Rows from block 3 of the text decoder of a small audio captioner, named by matrix and row number. Rows with one number belong to one neuron. Each number is 128 + 24 x the weight over its row's rms, rounded and kept within 0 to 255. All counts start at 0. Numbers have three digits each. After the name is the row's rms in percent of the matrix's.
Before each neuron's rows are labels from the 100 texts, of 14848, where the neuron reaches its largest size: "tokens" is the input token at the peak. Only what is clearly more common there than usual is listed. The data: synthesised imitations of 52 everyday sounds, one a clip.
# gate: MLP gate (decoder.blocks.3.mlp.gate.weight, 1024x256), inputs 0-127
# fc1: MLP up (decoder.blocks.3.mlp.fc1.weight, 1024x256), inputs 0-127
# fc2: MLP down (decoder.blocks.3.mlp.fc2.weight, 256x1024, transposed), outputs 0-127

tokens: ","
gate.385 021:130109145156121103137106115125130101160103132110131120126149116140163119135127125076150141174158111169123104131099168119141153126121089138146135077163133110151112123111134149131116172136146094112138068159151145115120098158104133107123134109157110103148094151132137110087158140124116137150120129113101139131147101130110122098054115108119119117149106150104143165175137145180136157152114
fc1.385 020:126106163117118115108108090149096138143077148098124102088112126105191128146155136110159132157164176133117104135090156178127130139139105121161168095144103118145131147129139167150114131127142110139126080173137137117106124148107113078146125092118111131126111146109161119097107132145110158105083109159147105131114146167078119111132079135112117120165137194151099113165148128151115096103166
fc2.385 020:142110146163138115141082147118111112094117137139106165117155141115130146096135130160122126143154130124128137104134136137118111157154116137133149109157172105143112133121162137129141134120147118108157116113131143083135184081120154136145117121095115151140109139164111154131150114067104126111148103135136137123102117097156113096078117118097140144154134155144126103101134151083156086158166

tokens: "door"; "with"
gate.105 117:151151115113064143132131111137141160094134114145136154143077100140124116132107142107120155127109082125113108141121136117102147126139121149105157114134112128166155111127146087157088129144173152113106160132139117090144169136175123117139138088128076119138137156150093133140118130111137106143149146122136128129117099104143098118169139139151153127129125131098144145125076130157106117084129
fc1.105 113:104118152135192123151102102083128088155146100142158139094106187150117108148156151108143113133153136129136135108147147117122115162131083102119103121094162148131205134156142107094156096100115093106115103158091109094158141131126158155108134141147098144070176112146073136143143092150102130132144138133119119173123107138138108072153154116155100141109122120121094148135115142182111150133149
fc2.105 102:166142106170113128105117131147143147156159096123131119167135124110111134153137109112092127144170109132151127137105140126101135132138088076044112104140113107097163127123114087110127112113100159177102118117117126172122148156089082151151124122142120172119117080176144128132140099162158115116140156154145153144122123148109131115144166138143120089147164182129122091115099124140144111126147

tokens: "with"
gate.67 081:159101077098105119131091114118141122109122150156071131156111107107106161135120121141155109140088092121080141142119103112155164120105117127143168163160105139122105135156121118126121077110117163133108083155147086118089123155158121120092160123122135153141144134130111155138112141132159147146132169151164139151114130120125101080132101163118162126117087083076131169099119144149108136126154
fc1.67 086:097119138116131146097136169155134134124103180135162111114120110132104143159125126143141131102103086098137128126121085133133149155121131129117146110112123103139107176146177167173128125138197137135137130146088094151136140120165089122106137136160145119131100121138165114158134122077124142120126150133076136142180131095111166104127146145170137113087166119123101090112111116077096121097101
fc2.67 067:158104113112140166117141142150129104109126129113121106148106111145092147109103096133148137100097152126098141101096126152134079173153165179114167132113143142143079193135143152180136102092138161088123117150109137120086136127165099126122133153134122146149153136133124137129111121114145152132122089116090122157127138136144098088084133146097132096087116110134115123124086117144111130131145

tokens: "with"
gate.408 100:134140090150103133127105104124157085135115117127083160144135111117129139128164153128124113140108137136114156144124144139140137087074118147149160163175136131126129125122149043125124117114141110151100093133125136098077122116147164126136129158126104096112116110153126157117096123188122120099111144109157136166140135153128082189134139170128129157109086103124127124105104102093176147118163
fc1.408 095:086141115125132195112149186145122116105116139155178083107122084169100154134139144125106162119121116153144095115141061187086125111117125112132121144146109111141161169184169116135126167145177125143123127083114111112149148102158089136135129128128129145121098121162124137151154141128119139115119083147102165123122142116158131152175126135104143129135151140145137108087121111138086151167103
fc2.408 094:111116116154112135174157146159098158127130090096139113142116161137096099152114113136140109117103105121151130113109103108109097115127172101117114122145111112147117140136107158129129116107121124125101133123175109099113052144127134139158168093127150154145154116138125142093141148145164152137138168088094099144080124139120145138135096147173180150075119173145123109149114176137089109136152

tokens: ","
gate.209 150:110110106138139134100131112129148067155133107115123137104103135099156157123124099151151113140146145185129127190101145150105126117084116145168107091140120117112130157114116143131149116160121155087129067143168133159162111092129159143119140111152113120091136123110110148107107142127083149126147128146123143095141145132143122163113123116101113122090139127103145144160138157144116107093124
fc1.209 167:188163167125137120135138123139116165106125117113122121115140110148133094147095132149073151129127102067143144117140134131143130150103135088090147148096156144149148112166143129137111161129166159109133172103110122091113149159119144111136136164084107124148099138135122161136145136123148095120101090126163102101094106081136121083100121128103134178114179163133114147116128148162128148108097
fc2.209 165:161115149154130144128121128135099140137130112079131134159156103140162155143135184092120169175129152102154130113116082153105114114129106093151127104119097160160102101159086134113120115151116137135108107135057152135125101138093130163088099135129118121091104114156082123145107138139143134129096116149139161134112148151150104158160084127100163122162152104111126106159097144129160165166145

tokens: ","
gate.334 040:134100109133099101139106111137115142123111119145137133138166120142149143106168170150136123090125161095161139157150125085110108080114161140085126160125136175139164108091104133118084160153141109154151124174116128165158164088073145124122119104155094100147125115124142156117176132144120164153188112133127122144147119127176141150117116142140124138112137113108176158124103123146090128082107
fc1.334 040:173146095142164150067108178184145161117136131114128137089121122094123102156129134147082140154135151148164140159137130140114097130096083156103093112084165106137145100174121146128161109104105164088171135149140119107105128115131087127153146151119128146107115155122117104099110171127114105167106176141140142134131134115139124107151142160110153136167152091109131117138165117135136129120110
fc2.334 039:146151134139165136119141124181130127095160119172111122106164096086135126098152103100154113099121102155160175148105184116121140113178119153144163106140082146173169107152124110120168119126131119113133128123096142151149139110091093127163128141162155109121170128115175106134128138120130126111110143135144107099100120173117102125146099157112123131093132118091166132142112087118129108170101

tokens: ","
gate.252 132:115102138122142123136109137097108099118103073140101117149149125103078137151161136140112122091077153095097144103093131144162120131118124125188120125123131164108122135151166114145140124145115066134129142150140127112137104111112142138138134083114124134111153145109139154127135116122128134128087114107124156105127113175121134176132139072146136077109103102161097125118101116127132095166134
fc1.252 129:126066130141135158140109169102108101101117092137123125146132123082122137167173107095107124088096152124118127142096126155150129119087138125126147134124096129134110144157143127157167131116106109161144109125127172134131105108126142114120154085125122150120184106134107119164142107105105110095111117122114150104124121168115137138158158088146109091100144119177108119122077137126127076174122
fc2.252 128:140142162131090138141094145154115150154138121137110099127126135165099110115133118138183140174135111110124114125116134121114103150134161134112106116126131170149088070093124180119070108090120133184147132120159124137152119142137161155128103137165145114111147136145119132101157118133153132129158119126138121126170113088097120097172098112102125106152100094166120109124099102169133143128140

tokens: ","
gate.503 152:146124113143138121110139140123102110165155144139156123135127133106109124107140092109177124147141134098128130104137141072130151153123117117142184122110131134187091135104127073181131130122126131117134130164101144155116149122144147137147141122142065107109142114095151141098155128154128083121139131131121145119112140112142146155124103095124176115144140135130188113057116135153131128151153
fc1.503 147:116175152129110165106143112156134162115108115096131127132109109185112110109153115147103149160130143156103098152107130110110102170115138156131148135036141083148141161117147123101114168151138152139169114098077143125137093112152115088125171144118097148172098093120166141159154144109165119102115156117108126145183167126153170134103148128153128129128120115142067106123133152131093148112151
fc2.503 118:127131139146131116163167112153092145151192138140106126148140120110125135111150108114127079098096116101129123153103183122140116125124122134100145116172123174147126115115150110109172162154096106115171128133162113134148135164124136093148109120132126107124104135120103085153100058113129063112133109106133121093094085165136134150133158143120159167155119104098118149115083101135138094129110

tokens: ","
gate.33 163:131129119111118139144139123156150111124086144123133115135123159108128125156140164171086126119151098127153109128077118120132088117098143127156152166146094126126120159141140155117132128098081130130084162116125103084092131130107151163127112090089068145130109091132109149152147144143130129139115096166156125113129137119107149113066182139158123130089136074159140112126119108146138142130144
fc1.33 173:117130125133126137132122108077111156101142133133134138117161069160133116094137091107156096136105159122122134098188119130166161123139128124134109149104138146122141141120150082134119097162182096094129090125146126135135125141171071123087130144118137139151140106139118096135121128116140135109133145143079160109157103107184112140172077134104171135161116174140110142125164139117128125122135
fc2.33 177:074118155110139074107191145128152125126147153051128161172135147145130150129129183126094135108118155111150119145127090113143128128129096129142134098142106108123122121135137145153150091125118140085124156105162105111097123118128143097102127120119130127123127148092112087146159168139135140132103111143188151142101127082133128102094112115188117114178147127132128132124119118130163141121113

tokens: "with"
gate.665 027:161136093135083098131098095070126125170098131149135134141127109143161134094137157103149116146134114146103121159107168110130101108110081097148119148160138166109119112124113079129121063186103154137114115178149117126117145194119170112129144105157107116128149116118121154129105112147148167153120164134134085124113138151119114134117113153151136132135088130094132158126169100165147142151126
fc1.665 027:173118112136139110130086103123133121150114132142123148152130126142160148119137143131133094143186120106123140122128158083137150083145106115153132150131097163111135116105150053100102105159113118135106114168127123104099105139140163085150134128092121110127130142134096165119100109135139122118089147136151107137115127204158092138124103180130169120163104119126128156118161114132170128099148
fc2.665 024:118145131152143089134085119117099165113138100154140166120107132116161164094158118115109142118145089161095097150156130133127126131135126118121125105115121162101138099122109102117139144159129113126118140117117134109126125128117134112145105132102154127106131111120109130110137109150093147135077117166183121134127168123100145187127158112128129142170120100126119112104195095156151139131164

tokens: "with"
gate.584 063:113132072131131098127095146175132104136157132144133142093141121122123155123118149088138097134141086183113165099145119109168153132172137130164101072101129154107089148135114144131110115133134159118141157120090105144161111106127151116136121135114142114140186174128086120140105154152089101133094129105123144131126098112139065154119143126126119127078124122114166124143126112139157089140155
fc1.584 067:125127134141080151121118052129112111133138124143083087159166150149081146081110127125120135115168131080118135116101141114116111161113132141140154153147163122118154102090151153097124094145130133190113118151175109185108096104122103150107110127093101136122123138128124096132136134132139163155113099123145146078143116117104164123112106187125140136125148133129117142139105124135169131126153
fc2.584 072:130089150162130135152081130125102070145135138109073137121124146131135127124139092110159142117163104094115142114088148135112121124105147139131115114135173151135146127189117146094143140094080134129169125107145150126093170123127156168129142131154134117123147124123117114146123167185126103110117124133110172149101132109141137116113153119160153124096160115127161139131087171145115132169128

tokens: "with"
gate.83 076:152106121121130082135135105127159171118152114122112147131096120105163107101134099133143114148114143091085135185112147136127126133165088140157100110158122153115113157100158106107106090148130143148158062129122120070128100151118151120109126141114103148125125129091134142102135136155090148126092093139151130143147128137117093089094106140136118135141160156111067175135179122177139125145082
fc1.83 074:118111136142087116119123105132134158150169149126108111112090110178171101110155130074187107142106171113100106194116130093128117116118124152152119118146139178119113114092160081149132077169102130108139086179120147098138112173114155130116120145116126149124147095151124134123117141140103123116139103150115088115160129124110061057096119098156131101099137101115080163124134138151114122114124
fc2.83 079:151145113145100109112095139104102093145094103146116121130146125094115096146130125126150126165152129107104105157138107101130082149123111148139191153150145119148155123104116124150125136153161151150113143142134176136148145114159129107149123137135123144075130118135108132131107096111149143106131132155060105121148122145103098144158111079125154124099134118129107132131191116087122093080160

tokens: "with"
gate.754 063:151164152107129155128117144154128097148157116145144104153128075128091130148128114132120105095131152139107089117163160160141101109160147116169133150097148096103068114127146144127095138166135116144116106105144094130108158099115151156153077107128117142193123131179109129073171127116100120112155120092128088118088146148115119109121128175167139139144106162135130152160104131114125104117138
fc1.754 059:145111123127094161122137166167166139127117143133132124115121103150160114115129094099129117153123118159134123143133106130145164120107150120125161158146127151136162082166120109111127077104154131123145113122161119115147171165092121137177108135118090202099131123141167140145135101118121120155133146152146089122122118130144162076123142094160127158109142125101115106130109121078116108146126
fc2.754 058:118115157154130143118123125158129119115110164147165119126143079081148148104105142110145122101121118089141151124122139158112173108174127151120154137155144089144159097116103179126125101112149128113091140130075116186114145132121152165158103133154129176118138188103132115126139163109156131123117125150120104106097110127119124108138125116087139133124177125126138130086136110126147151160138

tokens: ","; "with"
gate.527 124:121138136141142176072133134149166110127114143181137104102160119169138116111174081104143159108115136105110117138121122162119118100124099155128140153085132084135115160154078112141141116124160075112150077153115128146104112113121095137088169113147108119134126129104113158158142095101140104153143165153062102128173142143127121118135147154133129150109178124147115113114135134131094122099133
fc1.527 121:120133100099100102145105128164131110160121143147095187126103147090138124131105090148142086116135106161171139149138128090154131120113120117123108144161103149091152157151125106158109156136104162097119161147169114060166094100136119098138146140128130133124178119132097134093077157098111125110116136159175137138130113134147180099120107083113122127149081150143106140142166157101088137153123
fc2.527 119:144162152114095147144080101076099098136092134122112128151159107102168132124079094135127126121161116104105153135091131152153127141135117117135148115095193081123130156143165166114134091088158144116135145102098158106144156106127145110122175120117110149131152126135146136154134154125144088139141131106108152120119138103176143090125120133126163155078124158074126100106082098134130126126142

tokens: "with"
gate.42 122:141138120152123094167104081084091148143098118120116132133151175125152126101139144106171093140120155176097130083124166112135144095114140130135138150133156125096136094073106080131092145129138139135130128163137152129107106147127163138116178142156114124140139140144121162150162150150153143108115113133157130134064086126160123120165129153129127094149109136125122156118155092142120111120153
fc1.42 132:121142175145182134121132131142094133102158113135121142126120138127113097116135128121127161129108112114128123114094122150115154155125154105123121113128115104126133148117162138120131179115168097079101137067129141138185131109127163148142133127146139104169140118146141106164124128176123135125147094081166148089104126092141132112173119108149090114098155151149146062101113132104096148159129
fc2.42 128:135072105117142158141160143103135128112152147111118057136083119148083124138089121133106090136105087139133138097080107138183112146145146121087144088117147136113132127148166146104115092193089127103125126132118150134123119138135166136121153156137076100150079164166139133136169144133134139121114128123120180110153147080132107108122125127120131137142134106131117145159152176127106117136147